config.toml
dataset = "made-up ball-and-stick molecule models"
train_examples = 195000
image_size = 48
horizontal_flip = true
arch = "unet"
norm = "groupnorm"
blocks_per_level = 3
optimizer = "soap"
beta2 = 0.999
lr = 0.0017
shampoo_beta = 0.999
precondition_frequency = 20
max_precond_dim = 1024
final_lr_fraction = 0.1
weight_decay = 0.06
Rows from block 3 of a small segmentation model, named by matrix and row number. Each number is 128 + 24 x the weight over its row's rms, rounded and kept within 0 to 255. All counts start at 0. Numbers have three digits each. After the name is the row's rms in percent of the matrix's.
Before each channel's rows are labels from the 100 images, of 14848, where the channel reaches its highest value: "place" is the part of the image that holds the peak. Only what is clearly more common there than usual is listed. The data: made-up ball-and-stick molecule models. In brackets: how many of the 100.
# conv: 3x3 conv (model.enc.1.0.conv.weight, 128x128x3x3, each kernel summed), inputs 0-127

place: centre (44)
conv.44 111:065139125129154052165117117102104121125100143150132149121124149124112147141157169089132127155108105147086127158143139129121137112134153132151144115146112120139163177120117171126137121132153145102122118120133129159112070190135105138121109126155172161102141127145128168166125132144170154141114097096158125124147130144137125081123172147092145109175131146115105105143110149164121102136122

place: top centre (30)
conv.94 100:105113113107119068142191125143110169121171100154124128127163108151115135129131126102109106114102119147116137136150131151133158127126117148100130109136181135063114132113129131092077138167156139114129104099088110123131149152070120098170113134078148125124116124154123204130116109105118139116118120089148118131123118110109101137134119137160140079095124141088136127136102100142147152103132

place: middle left (30)
conv.30 081:125138109135130105130143126101109101148116131185106101120147134173088103139120141136113117124097096114077117113166087166119176138083132073125044124143127115158138114096114128102103122127131126145132124093135169139105143164135137110117128105131152100087117084102118170097144146125188170146157149123155131142139161108122139140119120126108116125145103129163115126088140128144136096127133

place: centre (49)
conv.6 090:135118127153161124190108105142094115126132091129130160122159115145116106147099155115108166138188147126148160124157100143133118122108121125121174139077127100123083137083105139117162151140125173140115126068090128167161138114102115104103149120166151071099144116108118143103119137132164120133122118138115138147146105129135124096133126147148160116113122115131169107117119166121099134063112

place: centre (39)
conv.13 096:087175136115118137152115151119145122155121104097143137153132131144089108105111135146096135149132116162116129153160092145113118157126164062151128125098133117103067141122134111134156145120121138172140104108136146146121136074137144156077118106151104147114091119088085103174098114125147114103135129103162114164122109134107126122165152137138162097095096142162168103120138143144145089103132

place: bottom right (31)
conv.11 110:125174132175101143153158108134153101141147104154125111124109112133099133107107122117114101115135092176138122130113072157149142127139122158093145113089113152126115117155118124121102146087120111156127125129142127058123160175103136110109121087100145135114108126153115123157105112167159151153175137147131132148097161113129139191149121174111138133126108133114129063135104110168149135106148

place: middle right (29)
conv.37 097:108142135140140135128090103108101139160112171115141149136136133135116145099098150128125183156124053185090168148112186149120122142176108112107127109113171129148148146093075115131138150113102095154103103115114135144156140138106150135082180127141158152150124127125135165135131146133129154125127113128133122107090124115104168125108101133143149097102123130158161109112113150141114101156097

place: top centre (27)
conv.49 103:123144161112151144117140103114180110129119123149106118114094133127124121148181115165133085090178166153143158119144151132124098099124167134128156143119108135129113158153141124109122129138129106117142150134123084124100091169107106126114129125129126115088126137192142152116158131144161221161152117125164131121142154101132152110138122094113123114150124109118127139139121181172172114145154

place: centre (56)
conv.52 105:137106152110143127161127119095138113114158124121143181163099131136133104110137103110123165136103142157133093075112121141170139142112095093148126118105114175116083131121144076136125135159130085135164109084118106150143108155116091131106106113133138142133126166148084136077078102192146091125135147123125124103127074161102156102101120126117101120102127127131124113110111099155124109117149

place: middle right (33)
conv.50 088:134115175111158106153136139107094131151116154151121144162096149156112153156165154136122162124121111152076137149136150124103114125106150121134151141121124100153140190148066120120087137092099128180119094155182149091114134146106125124097176090138122188105105116124152131150103171150122160126147117127158132103080141113128115164114136131164144133124162142143135111128117144129125125118132

place: centre (33)
conv.16 112:167171173147108171139153122169137116120152125122106143166125094117147145109121144113129084110124143144165151126135129102099099129144141132091146128108148142153127113128148094092133159102141074168148086133121100111132134130086149108107119123139120141079140124150130135111142119192156159100156160097145133173081101159081136151112113126147140111082145114151146127080131147120150134126140

place: centre (37); middle right (28)
conv.70 098:097125125151160163111122117070179108124116138124103140089100097103173112117122117183092154096106084114127156121109124179078147131129101123126120130144089122146135131070146151133151129156130114134121118120112154125093116149116107164111116114136075115094078171129150081128102140132098114121117118164116113109139162087134148138115123119106132129143116152096143108140082149103136148127129

place: centre (36)
conv.116 083:121130143109075059109159154119121109140150122115145134109141149100133129139144135129136136120149094145073148177145139130114148117110167146165146109136097096172093123109168089145108087110165146140161156170132089091150127152130101161140095082114146101131136122168162147162149115137116135128142148093158145134092093140117149138146117157140115108098106124108112123128156141151156115156140

place: centre (41)
conv.21 101:089132103109160127110108127088097141158140119176152151100118148150125135086116198150115153064117122148112116113146138125131149133126140122165143114112118137117094149128142141148157130177136167085101135086130142185190116116154115142104076122128147168127133179136120121136082153127105092136125121142121115145150091158128121126133147128138118129085105141145154141126123145167113109120107